Rows from block 2, named by matrix and row number. Rows with one number belong to one channel. Each number is 500 + 50 x the weight over its row's rms, rounded and kept within 0 to 999. All counts start at 0. Numbers have three digits each.
# convs0: first 3x3 conv (model.mid.0.convs.0.weight, 128x128x3x3), inputs 70-74, a 3x3 kernel for each
# convs1: second 3x3 conv (model.mid.0.convs.1.weight, 128x128x3x3, transposed), outputs 70-74, a 3x3 kernel for each
convs0.0:468513511439501438489457488541582514472499533503516513474480424504516484430464471533527477494488460497553559518457471511526541474493477
convs0.1:501449478378587549526497633436460496429470465436473508576544483575392481582420467460511546463571516489538520446528567502459532473472523
convs0.2:500418573509466498496439427567543480448442441556487479557480432513543519456485470480477487529510564473529499489493575446402601469517538
convs0.3:445476498491448452456511555454475505486482515473513566488474464524561513511518582414432590528540511613482436422486525503494507493533603
convs0.4:521471503583509540532524428545567497465489558493564496470552500437530510510481499543426472462498466514510500478450455499513563471474506
convs0.5:410587516504619503524551513517459587482488492471511457468516448494612629450637478479482499512501495517483435495493385603585507551462466
convs0.6:475459578538536483420465550481568489477484534521537467460483451552533520592517467570479460450538547559551507477502428515562579525558582
convs0.7:516487394514513472501548405555508443487587549534542516549474481549486499456583534443441557490437502504559477603445517493424466499522474
convs0.8:437552508504465472483508461511460563442456456538594473512521515571442623453555409518431497437527539547517460534494559482578457481414481
convs0.9:556527531559495517520479504601525547507507484477418447506482483535532398501582588497471422459509561476477573506552388549542527485554481
convs0.10:619396418469489460523445438484478503493545448489552503431524419525559538494483518468506522560447452533515520537548473428479591443417472
convs0.11:498587494508573480516383522511551572483481539540438417561493479504482481618505449472499530546484409489539474483357472511470468586444464
convs0.12:482492419550442448472537454489494532541517527494498538479508494498480541527475496579495464587554543529435515451472514469525465364445478
convs0.13:456462476525485425563495444466494461497475479453520487483472530544547415486510476482450447421470571479513446423489427515490555461513563
convs0.14:530472471487575500504477542519521527525475464491485434470408494470422578479424539443564523460483539439529609496427594396520568435432459
convs0.15:583515403536517480586536375469420540497557480556493423582582481587624402463594532508495515501461453461572486463544581495503470511501474
convs0.16:442486517472489461469527534503512429510559587430480505525426560492562501492495472427461529533494507475440486533520616449491483417581465
convs0.17:480477541526467474527506499559492510549428469597525428539497429522545448510544458526635420483545482571463495434462452479554466562488398
convs0.18:385497503549528496502466383524554546483588522498470487430485489444556584409508492451535490432484541506486531521533538501472525550472461
convs0.19:445453447564542458534524548516459520590476487574460531564479521514558479508500559534469459501567528493537554543480585480410510584530447
convs0.20:462441487529445439464447558482500522476580527508464475554444565406540427347463518414498604517562503454490470467487543518563539444548523
convs0.21:488454437510485587475582506495474424461455466484499563542557518474527520497496473538580430492450425479397551540518440609557562605463425
convs0.22:535577460546487493448524445569530521476474482532449508476429508470442435525432574474511499462538504503539480506490514554501577581579512
convs0.23:391495522541531497482543543535516611428448518482531534492430565457613425543545491665415494529407649505478558508452497518518519415532523
convs0.24:501480503564518491527500474531517445434442478546543480477506535502428502464475486503473478504562526491615519513556510461383457519544489
convs0.25:424572435499507537463467526485487469479512474474408569529543477538546497418483546382569545438472504504571518483522498425477462505536499
convs0.26:511497460544389505546479556502532538589521582507416526478511527492482510420462490569472469593558453571471546533430486438462496417455470
convs0.27:526634525544504616517479451497526546537483532524479421460511615464441503427511528494506502542460495563393538544420374421456483508526475
convs0.28:451449504442468395550509475494567569608455426575541465399488545477494407545520492504492464458512472496451503526487446488439518596461522
convs0.29:533520452514489546574442503477487533443497574480404574508535523464529571410468477431521498532508555518566544569544510519573527523408408
convs0.30:438534465479553513506565543524445495496491437500518466432482506378476571536533503552534480466500460399486470469481481532473431496478420
convs0.31:536545516521520529534600407549509437478581471458508470427554545432517522495550487519489565530452426477455556548510494526459524578533479
convs0.32:593531562453450512521526483472485513581506553520425545613466517421527505368506595624471462561482475520463555487582504424460491415557543
convs0.33:506616553410470476534515504459492510495519538489525484549484540507463556486475457495434475475497419559532533509461488516470407588538409
convs0.34:420491522571528471469565540567635492544491573557482491490477529543533502404512496433451466496475507450490492460496495455520532505410524
convs0.35:522519513573481578535475455523451548479570557544479456533513478514565536539426415536435507545565507501486506467554495485421512540563669
convs0.36:663517513526548399449499458529478497573446535514506482490496498518486472475463562525458449455486555548514427475449493501619547537511452
convs0.37:522538516530475470519502528430474588483458492536540527485456539408590470413494517543512467585482457485588507484508523520465543478533506
convs0.38:652553484551585429417519440466448484523585476543473507584584471545606510333453460485505515502548486524424388533550509471454556472445409
convs0.39:526490482457550450450497535461547479489533530537462572536460487469515519398466430505504485514533511457475511460451592462451583465500489
convs0.40:417561522485490523551475460490447494468498492522454515426473487562566496455467454530518476529446511536587544490508445423569510467481463
convs0.41:570509468510479543441468533487431483483489512418487447512512501489535612527514480606471471550442510437502511519481526388485463418517685
convs0.42:451411405471491474545478568543590438483457499528520495500479407507616620490603533529550540538485453491530530497471490610507502527472500
convs0.43:453532532603549491557471432473469442460485511566502426547516553511574544466514491532446494520514469517564467555435455457404548447519549
convs0.44:518563492568567429511474510516548589605522515496533518423542491550554506434505502483549519483553568491473491515513519530452426480497425
convs0.45:486547598526516531506456485498478416478525512522441521420490527440510488506511455622511429559507585507471559638539570531475528509451497
convs0.46:470437476482440501586514513475467459469440433464428470603582425560633518485484454474513484494519496492543511553561546443494532530391471
convs0.47:488566480503594397542531531490510494524495557485526449451572550446468601385528442464543442510560471585554424413514465437503416485505524
convs0.48:530626451588472462472469486551531465453460422442496491443487504510485549583547455476472495504534470573486471459500526390471630613571492
convs0.49:383486433501496465457476518585537588481470553573468527522547464533499461530544495570511562483471483480473522573486475548517491435494427
convs0.50:559497493523452479543610569468569467537540489508484530483466542449539520406420518527508600555591475592506500437461570473483484487377570
convs0.51:506484494516585513473532389444391329427465404469461431501483435512516524468482458536554576601463511549505534438501606514650612610504508
convs0.52:547376416523476485600508458541453460503476487489538489518565537545502549466560455529422544582530568436406446650562537523461528574590470
convs0.53:437485486549589518512481554543409478520508587498565560538514451421468472417450473437476509492544466549579467505439532434556468462539497
convs0.54:477417523577539455528561508630552509472400457455470428494549529525567523449430513518480504453500428546528423482598492622553494495468437
convs0.55:502450554433529535488485493634541674519535559359486525499519422554450476685476434416465580460474537482534535390489540495452478489528456
convs0.56:523479545561531495559553475557542567517446495491452446479436481507487452524515437403589542540609490545449466474516462344464591495559533
convs0.57:535570598460444530487538509455510515441483547591484513447611491540518516509603462422455464585509490468443525630491385460473492428395539
convs0.58:515597445566504433584535442506525477480477484533495546545511453531474519576538498478472420533457407567546442531544475493454506555424489
convs0.59:519474491492547540496452460468534536599485532508553444432488516561551528513460448504535589407419518548517457463455482518514514535549459
convs0.60:527393461462497527437518460624483508558507498502532527485408500492472513330494528580418518479513434549479449506512568499489531559466490
convs0.61:522486485527522557450474506474509493492497489582512523507469504486587542454452474540579451515510545480446542469518323537551505515493537
convs0.62:554507568569516516554509547537501488542617458525495469519551488571556497496495507413490555412510646453497461484487440479496428535458496
convs0.63:535560456425483526464476532456474539486561465493491547545496520515537569469421452432488530410532515534412466440499626547574577375404598
convs0.64:484424502533579544449481550488508466544534426476431471494516512520506492462487502496514559496518544476487527464565554555451449517447620
convs0.65:498496488481426556426491536578417480539470591525450579552496516545504443534532362498404443506524540468569528470492478449534534522472555
convs0.66:573499444544554550521589488524471497476442485522568500554468523478459425547538518502512469469594531507415464480445491543486557500629546
convs0.67:549471469526438473448386523535567485550455550495455459456524536507500574542464512552593445354449499498500459458538540477557473446418406
convs0.68:598544566521506495551457477442487501450477501556526518532514536450488556467459450512517471494460470532472521461488544457486472491466502
convs0.69:527532513491521495471504509583499525413544523469465486469479513475595455520527498493529379511537425508531462415524431503628430432552489
convs0.70:512509386524507521486438447500468504471561502444499502545534499466613527579434445551555570458543610494434541481348319501536586494488503
convs0.71:421610510527557567489531512443567443378500456510502458526500502562497482476531436504500467417601474602558473498505498569510559573530553
convs0.72:512592510564415504530496502513469456549517592528531459456483475539518521465444520553439513539453508537523488475485517481503522474505459
convs0.73:425532599556520472531525501500404540420400550497421550460460429479529542526580529511499413540567529510511514456479568476560531547513545
convs0.74:422506490509509480572522421511488438560559472479495578509474490507512494545410472548441451473546522426450538453502550423473565523468527
convs0.75:516484611475480496519573514464439583454545460467440485499548565448528495502529515436488526546498452439436495506541471498521493410600470
convs0.76:418570448573434485523467463467517577475476442521474516455453559385592434451455485577452528522548513527429511438475493485465409520503533
convs0.77:422528569479409460491496493503527504538472509433495505490445501496544471537501567492442527493522559487511496459464559540483432541549509
convs0.78:533583560473416550531446637633460504524560495494519546517488484508403455430378549486530558542521532505522504575506489468500593478410510
convs0.79:466452455533513594495504514516498536477513541533504505522575600540407421399437439457480535484513494510525443458449498510532428541548452
convs0.80:443513527475497519545540565512498482512468613528575554479508490452450555553450472476558531457501525465523486523479529509514513640521465
convs0.81:503523521546535552445539556495512511532486524478489419414423452523539486523532408447514553453486460429484556484517485502503454461561487
convs0.82:513540503532527446465577532505573540484454483497479481566483546527492538493497431503546507466561518480463529478460489493506429550546680
convs0.83:532480509465519532558476524429500603425525618553560557442460568549585537475447458454425414552503488483449370435522457402499447558526446
convs0.84:607557427459537484465528450447562532495574471542465463524589573478482547411470438504495519548490524440452420446499563438507452502409554
convs0.85:510413584453583506430441480457520495552551528527532507544508476431494482475453570521488548499498522471458483502552583480511581486409501
convs0.86:480468613596539453469535496500513405502473483489549487420491525457424480503503499604591405490609437505582405500410633487464533514503507
convs0.87:536460527509428478518621550456434544483478492480465481549550481550562457582499537456551621413624534445554570576538457568486417557464557
convs0.88:417467491498552449523477519532530506508507622483464491502535563402573497399422466453506453431490465451429506608453459527525541548609534
convs0.89:538495410434544481511523483471558447521563468444549539470515522565521553499460595526564556485569455413513519497486557444490472468529495
convs0.90:515472536462514502568433551468479524483535527423472486454533505554488447448459481520443644482526534451515488404503529476625600467564510
convs0.91:495485464449537446465514403517461455553552436569510494433525536494557496434460467568573445546531522484552570442505482583506447623579535
convs0.92:461597581588487462549489512536437540450528497529477479453605503572578482504545492504426456530404440586456436495520527488521491496622599
convs0.93:524481490466563456417511543481526509565501531534469470460483467470546534445503560483463597425525464470571447539529564460387474515382426
convs0.94:590494550534487566483471536479525551503513441473416426477502462567524500570500505441483586500384563503463411438456470496466474445516498
convs0.95:541582455514483550453460493563425424509533478491543477498474469547462475432510466548546488503526484553560489471562587533519499499475535
convs0.96:455519487516482486500527470540490536396511450463522557448579557416397552504522426592519467401472418476386515484526490470512588563463468
convs0.97:513549550466524516461559525476458525440487471517495497456514433523500446490474478455423488501486484536512452549484427537481498521615518
convs0.98:493362527508493454440529432456454499545496478503429525469440555507540469465482521600445447526502445505508453575531535425542489425437467
convs0.99:540504476543538528477468533418482491501459564562488467508530467479512467505475502483580531479533509447467538565526507514499476496543403
convs0.100:527432485582522519543544492550448536552452584512483484462533495446492474491424549607476509527537467431459471498530480526520381493492447
convs0.101:531479499449542495564509523448509493499574485562550539422479508501465533455498519402494470479522465554580507456516539541563516545452471
convs0.102:486561474476453617518496542444465521505469515561492528593447458493512473435418515464461452584484449495543476495469418507498500527417506
convs0.103:486482490538483454456490562514482465505541513489509483573448453432468470482531524577513459493429389435593487523465496593468548472504437
convs0.104:534513479599507551459408483544521576549510461531570462446507493504382433545570553549537509469398521442554564503485446447501524604511426
convs0.105:464511481506577508514499537529529501540474496558545555509470511525487512493537488443567424474575471448507508467501579570484555508433482
convs0.106:501448473495455505479553499472448477495493481500513511441552548403553413424499490432472506533483554542492498490493435487519469453438557
convs0.107:449470399592543489563559557487606498492598571490410522564545514497527512472500465580507482484447532528547580615501589542539586447559643
convs0.108:503553608593538418435553506506509524455514488513540410430509468517521517572521561456542568574480514517567511459385494491455514417483539
convs0.109:543457563535509561437477483444607483493512474532463480527512517560566404486542462490508498517406524484471506531450437541444470495466468
convs0.110:397527543539513526542489491540564589451490415480478561554521485486443507545490565447566487482569453537520472485544448495504488551428438
convs0.111:485562524490527558423532554460423532522483473527521493495436427553544544462473455457516475556563573454511487488508472523504596551534502
convs0.112:504544572541575486448491404448461561536497500490514478479422525434445505605545536498577504502509459414437419487500515454541485576458504
convs0.113:518544438551590511457473456594587568457505415471514489381492457424537522469595614437478447538515451494539468585549492501556529574447502
convs0.114:514478452527462487554509466519399535491469484554540518492558510426478572390406501428542544471541527522532408486358545501482387498499438
convs0.115:493532538439607500483444599488555493432450577464487455512445521478532483441479475463487459524471466523501542485606426539440381443515446
convs0.116:589492485531391515562493438522535500565466553464517476529527521572496451473459422483570476452503472526372452518530508529499406456540436
convs0.117:472397551476510483595562521423420461512455470450486519522522499513543503487418480451416545473460475430530452538505510507487391526584460
convs0.118:480470560519479512498547439501445522527488537514516418501505550425524518458518532489503439554524435546518492456548486547500461486477502
convs0.119:508480562479507555531528558418396463472467433533534461431496511527513482491546459491440507477450526427551515481555549519490541498502511
convs0.120:578463499480524474455545510508449563494435481478521479543427551560485465550481473523521546454585494439522433456549470510516443542464525
convs0.121:541541533475464523504469497497526492531543560419466453441522527479559509458501429619463411493496506532511444483486466443477546482454466
convs0.122:537575502508503455527505506516574513476556458510532519568460536543492494480462467459566502494475504579399503516415446510436509406427493
convs0.123:458489438529379397456512520505482458530576527465506531534557423498485523448573505570521451468471482475449550512506474505506509508491487
convs0.124:448400478412616692492588562524477518482476546489574449537460489500447545478452539501437547436487549517564577485527486527499457390546579
convs0.125:480501454519512484484491423555521505521467523515484479498499448490575610542497586518516522465495539470504519462502451474427506473419377
convs0.126:465399503506496517511525409502510527511485479496449523473493547517497518376485418547486506493451478458482421490375500498450394549490465
convs0.127:436467476426466478461504468545531505502515544514540551549437499512481544562594516442533618501494491539496505432525600407525501509512469
convs1.0:542496519482466478545498525455410512465490481483481503497539595487539460539548448509530588556497513531546482582440531504402410484473446
convs1.1:426558469501489503515515454486522549502475456449560557556526538505560526495531498385426467404398471470465453512498458485564379485510493
convs1.2:437447484453473571466459424477492528500515519461455452483519463492463350503511440524439505489547536550598566464489586520547548489462477
convs1.3:555491415539522553479464451515436409542552527453502517585508450486483505510525488567424472513571553517448565463553514437562443503489496
convs1.4:557491534517535513552474576439409466484407438509517393468546496526507601457427501514447527485465474508581596555455465458419491528400500
convs1.5:431511483585515567598519521546522501475537503434479500545418517455466434580614488494496487517495500497450516614520494537486489485482366
convs1.6:447497469491570455442482506651503476531452435487491428486480515503614513504526544463504574450515547524498453404411476533534497535478517
convs1.7:530549493566637523643636563423500474549532536461510472523539516576591556615593538511469477465523488409447394464489492519491431383476469
convs1.8:572479510491520569472477587570472474557532449500551559460451456376545493503481398476460528449535633403524659429530567541540552502619507
convs1.9:471476468437471428507476446445489537494493504543471494403411432590487462525515438393548537448472541405438550523523506445437459626521469
convs1.10:479494537486489518500477459469525635546495483503459405443385512443496411444431512517471474522440479464458535558532552525531503477523556
convs1.11:490552475488440528469424491457534512430526553470488528554466489535486479476505533411486504640398528551535415499537503421477521467452509
convs1.12:557470538514541587427514578441455477506509468450526557466586554518530462467506534526469474555428427526507538486519549539553429526521477
convs1.13:467488513520471446514455472540484616519437499559555493476438472452405480549535519609503586493553532466477555475458522466403484544501466
convs1.14:545493479439412473470469438492551504399457552482432501460424482493548526491569470491457521430465564539496596454444362523445458404463459
convs1.15:602508531523479514597578507528488506468436515521458502509457506557456413536494518507480460599576564496521627449525554551542569519560527
convs1.16:552411603433459514534468536495474497491533516511522510470403511481507533521555502490538546601456413482567494462486541520465484427473486
convs1.17:571442480479457515471518528541463636467501509483533461445489453549380437456516524545424520524412491480407492523544604487436597471502489
convs1.18:464529474564539515500463508443466501502559511504433470505513503462457544407441487472464440438524459521459534475504348566556426535571510
convs1.19:563521454532420477494488495489573532471516458512428478559438561532364479484509372476561472493523561473459599461487490485473444493464470
convs1.20:545503441495462554440529518534497561468446470562544567471504492472462496426495515559504423534510450412449601541442434531483508516579577
convs1.21:540434513539439608510500456511552534479545580535553630571432534505454377466514370417523476515480513464397524506455490455540606501514559
convs1.22:482454478502506464578428480529533543556471517491458466471475507467494422519477539428497493440524451472509529441586482522506481463540546
convs1.23:433450523459574431563529466418479472503521495514452416467490474549484455515521520490557510425587426453516450517481583533470472542389485
convs1.24:491492590474510511480496526449472485555510536473489496439442495533468374521560521539519512482496504572516576607382525516505462515458490
convs1.25:530516545544537535524436506475478497554441530517562457515531507537454487428451384507407511482494415469441491466461513500535555536577466
convs1.26:423505551451585453470453559470465539480465441505507535493468479488507497446434516463481485567443481535527478503424611422463569440443550
convs1.27:490479523429515497453357544544563442520482524472499433436540514505461451511536434495553582440524456460425588469528447518483598582565477
convs1.28:535493496539511472521542479519577424504538549483384488475404483576559450431488447480500556515521473469497490553531573583546558508493485
convs1.29:421567519564470506492481488432539509440436460599553508429464551457469554480512483482493463449457516489554550476464490532517540505545514
convs1.30:553466474547468476534447418465505502493436530588550461492486567515466476500472479523448423571576453472485485524504488520481503553517453
convs1.31:544551384468482399509513471446521481556489459455496401573491477472452542560519576483541357468482543467487449567435411577463424578547508
convs1.32:526582433498574463499537398468500459469517513474378528416461585474424564456466498611563513487530425524523443542632493547447460478331560
convs1.33:496450436525522503575563523492428470484501496534536483540518430496533580547493521409439424496467459488568486473464428509504397511504489
convs1.34:523486568485558506502511519571461464462440509534512467527491508564476538482544556467439488553567593472515644527417409509498475561494440
convs1.35:558484472453428473492463423553499504486528550460479442540466584484468449473479561402466509524444532590501472515465416470523481499492517
convs1.36:554524519605607540572565461427495564529518463539537512547534541599537405500464442425454538516442498523564604506543481562544497498627539
convs1.37:452524487514428478431484467424454477544487501548544473521457499572443553489513439536381488542572393488479423557513476442478493532516549
convs1.38:553470497520524554486497451540569561504481446499582496506527525509441617585502389485505506505461410464479564538523447504485436482519423
convs1.39:501504460503515436459468559494539457496501501519536503484498448522534501547508439470491489608418562619477425520459549491474515469436495
convs1.40:481574452578539577528510524394439461466468582505521527526483527464485562457429572609474475404521514574526525522431529508541492493535481
convs1.41:474486515556501520428459549457476600513464422484506522471477570484475520516505550473618507435514516482463365459510473472515614532501532
convs1.42:553544541489450523532507543539515499492513483492472530495500550500503559476503538570534424505550509587429527496543617446447506489427501
convs1.43:497506497554594563490517438551521463481523438575508499563573458478474499496503513554544469463476599417445570540494464489637508561546417
convs1.44:514431594532451573539468464464549563511507465442479479545492438506456545550591548475567408347425455532550597511561473572582537580523436
convs1.45:402481510485498458488490450561558469477509465529461504538572446512437531535466479472562454453525501494448370358461497543541525526542442
convs1.46:532463434565456410428498403496534599536563540460539509551589451476536432604445444563429492446465485508434555444542559571524570429477499
convs1.47:494475564489495577434474526613534463493490502479501478587475565476460492506452601572564507442450538434386407524536536494524443512543445
convs1.48:460551556502616480557472434445582466577565552469599462463553501518509567484520541540472391472504489538427469481513496443541498631586514
convs1.49:455537448493556462545493526460474491428555552470478528472504482566515531567431494441486504483558506554578516462496566450570546395446446
convs1.50:437410395499436504458508469472495525481469474483524498407460567516541422481480481580463443526491415525521520473535575470499506449476462
convs1.51:516493428430448513543484439497526499539475491548492507479415530449458503546481463549540451569522502448493527515524455501438485441491448
convs1.52:517511505529471446547573373465428533508378528521438431533511518504562512569534549402414469419444478650483502489465474507495432538471499
convs1.53:473506477456483505454494474534506466427515515462535568527541452476512400551520405495405423534432499474485491512490500457508570548607494
convs1.54:579551491502475438428467427536492464501604519531487499589531519432390543447391468540473491537457515433483426511486435552513549437438532
convs1.55:629484561503487543432480510515454414475601591484523423525502482465551482582528490458410475502476428537468503531537554513469506506510573
convs1.56:493553551516475503523449492498459528400496483504520561486476455517481462480552446477455461391492452485445555474491583536443551458498584
convs1.57:443424493436534534464493479481480475520480566445454554505441486484463474519482413552549582544542548553553495545539534386581514494520464
convs1.58:496580457462555469487491483531450387512568526472535536413504456504531568529493480503555456497491453473532491575467535521531513508526538
convs1.59:482544514525420526501539523499466478555528532443391584514557559466537484434570501541554535523483491524518594515486513571542556449459502
convs1.60:476506378436510484534549480541485470469462478493539415532495570530607542487492478668496466492572550566591495525482462502382422507490504
convs1.61:529493463472509525467496509492463519588474490500519500471467527491401515491488454453543543492515553542500526615561474434460545491469473
convs1.62:466433495461455471409443417533548461555532454504575454555522472519457478537514486577510589429542486505492498583622537482588586525607438
convs1.63:544506584537467571553537471550522590489490497480552496499487448382533506500500494538483478538413553501522593483545522485429579490521515
convs1.64:544538508504386472474473521525532576608568474593554601509534514501506486515569509528567557527492561440475516501598485539566405439512473
convs1.65:452505646461521543434520590479522530393553549461499546545511535551568587510631568273434523372450509479456500443561536469492576477526518
convs1.66:456468508463483427403476411505538508489481550557488435549485467579510493593522485482551542538475472493538539548493504519492456516419331
convs1.67:601516504486441464492510450505514492491443489453450562408593490401452442487524477502505474513559529620485515483552619505567510537421502
convs1.68:530542458538532474567501464556443459484505500520437505533556562587538601469583554443488536489442473600493487495446433482476442493505496
convs1.69:490464538494569563456504613548533482501511560516518542528550540530526504528530565531547567558561604453542591497507533469345581618396549
convs1.70:464477564483465469556584509561559504426457553522531528497514576492518541601537533460445517575544526574492489412502522503420511548469471
convs1.71:472512473502467427518440487510512464564473592550504552496569519506535483524568435567439417482449502430421348507413535407459564465437480
convs1.72:514537499409572478505449499494548451505570436486558431555594586455527532501541453695589424467526550402496479534595501503434486476461566
convs1.73:532426515505400458429400534494434438559538598480469529484424555470462459496521439582559518522487499546464419515451421366379442446557519
convs1.74:486489472474559500509507528434477492465519396474428502495589427518476492451500508491547492552383556585512523390464482520454482467398513
convs1.75:433464433497561551456631549486565510524486487524548442472470564553609599471564542503544601509547568502602597424481525528473575497437468
convs1.76:414461550539466442498400593544514515525520564481510509515566486557457524412498473514533524467460414482518545493429497536513531569566549
convs1.77:434500525452547524456472569491468511491488491467475522465515455445423469443452486542553531482422506500443410439479450464539417494613440
convs1.78:430509522455425481460461510511615585498450458546521424401504557484513476548465560469528503501561465468440520452467456476462407622493489
convs1.79:528437527418560482423496543481557569534487570486551474573447370578529526466465537591513536515454545566511579571470481559544496489526579
convs1.80:433495497463521459425531495419506542396467516472537568472525516509579544518492544427532499520505529499524466465450433544472531529475506
convs1.81:503505570511420531530539502451518380443474384443495486535491558411414531381524531462490514601533565467517459516454539478453557479514517
convs1.82:580584462517475425550395484571530478579512397508430458538450414465442453476539435456474582454381564526441522504564540560552575500411438
convs1.83:449524470455420531494529477555509621391410459403454498477478566522524524499528506557522512527543413451484408424543514589498495521558590
convs1.84:527539489532554457555511501519583436582595462505443496570534518480501528479474530445518488431490491461478520514544452619600556509551521
convs1.85:545547592520472536551598482421493601437504453586445466508511524489462504559457410576586507572569514455637576508533467463486520532455531
convs1.86:527545504470499419426525501533417499497499445487483470461515464457500503545495549651533575576434540445506419514496505470553467429469478
convs1.87:525458441515512531463574449495472536492511561485529434532486484548481542485428521572415480471394560469525506416509543451497499488448510
convs1.88:545616455564483438491471488468527465530565532495521483551494543588526541545478532513494562529535531548447491468524554597509600493521452
convs1.89:548482471460520488549585484487402658519477517529476446471491531512493446535580467530517473472549341527427454516586600450458494473493559
convs1.90:469640551510567454506558564476527438492405469504474477455465449544443447501522511503554588514538540445475533465491439494530505469445450
convs1.91:576449444576480453528469487534504471532514546539504515637508508579560462485559484640418505584548487517590412571530463565556470479496504
convs1.92:563486450542545468496507392474433405569509462495627553523501492452478510602440578555563486500575526565618372402451507521548494535493411
convs1.93:536445551495480541474459456463507459423540490419438470502482479450488526496500454465462535526464475509507553434504450467508497453423492
convs1.94:454456514466471526442528510513568463488462512543447500460448494505465436528420420532554414578528460547476530562494575411472509477511504
convs1.95:486498484508444488537401494482462494560437483560514457473467583534492469520573484560478613533476501514400453473406574460484522557511524
convs1.96:510485497498582607565524577470500515457468565525589487447466518502517513474549500562516511499537604537535418527521476479498511503435540
convs1.97:460492502480585522485468489461560511529546558546485534539526585420501506467475497549502503485509520487491529492436507511550562519610453
convs1.98:512473558580447470532535476389519547464503479496525465565517443469580446453596568463434508489470437469483467532526533567486519555561468
convs1.99:487511548500518572510460525454515538489519555491538498458485578544492433452420415547569481508445555478500541488434533465503515550470521
convs1.100:554594480510566494443557420489497435492559407469548503482547538489494521436477531553539552657601467620514402529542567592505510513480428
convs1.101:477531546518521462551496561469383450528424401440497568506441489495555485449475573443501483659528521573567532551468439493474371486549540
convs1.102:522548437408521455409593461488507530550576438506502499514453434538464469497436418547503556582596456449490594605489413531439464557428516
convs1.103:526534562529490470514508521503450438546432522568589456532509482510589415486558531486390518539453489522493533526472482487511480589630546
convs1.104:485588504609504530538492537510535525535475478400483532429583522496506509446453564521454517334489379515525509499563482459482519569493537
convs1.105:447521488486518448520527455518506527490504486484471537514495468515502551417532559540582521505483542539497567525506508414412402469488525
convs1.106:536596431570557479565590543511506486606474545483475582555501501601423572550478559401491442509521392545581522467560459453414574574516529
convs1.107:440452533499508470526485596461479470391453569531480437540475504546554542576529512519514468537492403584492516536529547566640463527559410
convs1.108:495472494502515474477470464527486460521528483475443459562482498516509489471476587477360437374547580476460566463438508483560454552505471
convs1.109:470484517507505450412491526473488451478458464524501540479514556522481480568514491530552503535549444434509368464439554480448555503481443
convs1.110:499541468565502477530423501520493463569547519548533480475536559519510560467487497405479471510463541545523688460484462559586486543468534
convs1.111:492470543477487451497520522466512486440479488430553448517517549460520459544558427468464504481425412500513479467464521470423460437437469
convs1.112:472602505524563492434501531471507445515563522479504553453471497452519517503462566504525487501534451506439491555542443514472419518546465
convs1.113:565559544552496473609544455522465484514431503498446525538565576534494525562472487558463422477473408488445547485466431533436504540563441
convs1.114:506543505619527503611505499601534455570460479538525508525582535498502505514452500589467447476496489446420539543529459509500487414569510
convs1.115:535555559452488552541583573516536500398513576477443506425511548583560508606617527512478633445503391557444463486507526496484568489479419
convs1.116:576670533503596468488512486508470513583596536530446553458598518517555469567558523576525544427461558547448535437491575476420515472531511
convs1.117:439498490423474445406513503511494505557483478530493435437504456539508498463520595614495599518497457408489370517519532520543496479538501
convs1.118:563584559481451633492526530578465509490478400456520529486497431508492433576525559524424470571505473579456473505483539428446476403509479
convs1.119:509513461507556523459541511512437426535465505495511508456421477467486464502463592470424408475541531567412408494489554492428472426474517
convs1.120:523504528442476453374493463512499547490516515505533487480457427405531446417485452749505552491467520347546457560556502454485472482442459
convs1.121:587532566569515554524540448560587524519510532510504515577487535547480563512481541483531569451510492562549497610576514478460618505501516
convs1.122:419597499455567432422542481510546501469471528429445489508551531515503528483513463427564432397521523533506506520601572545457595441491448
convs1.123:524523588431403420558412469520548504591575542531588465506508494563492479543536457453514418525486501570511478485519463529516512514493542
convs1.124:539514511367509485504514432543477456450525546521522426478554452493530469504492440345459503490393505514540508549485530600519473518424504
convs1.125:480532561592535515560507608492538487494505500486588507497501488448550533503574520493465554462472462501438559480544490425588494461512549
convs1.126:457474471429523463550601454435509482535584516500571473529500468501432538504556473487514463450496441488424403471412505505521506453460502
convs1.127:528525559535522514542546458505449476474500509426397460548554537516511502513453516585604435463444434381471445493499507457489383499454433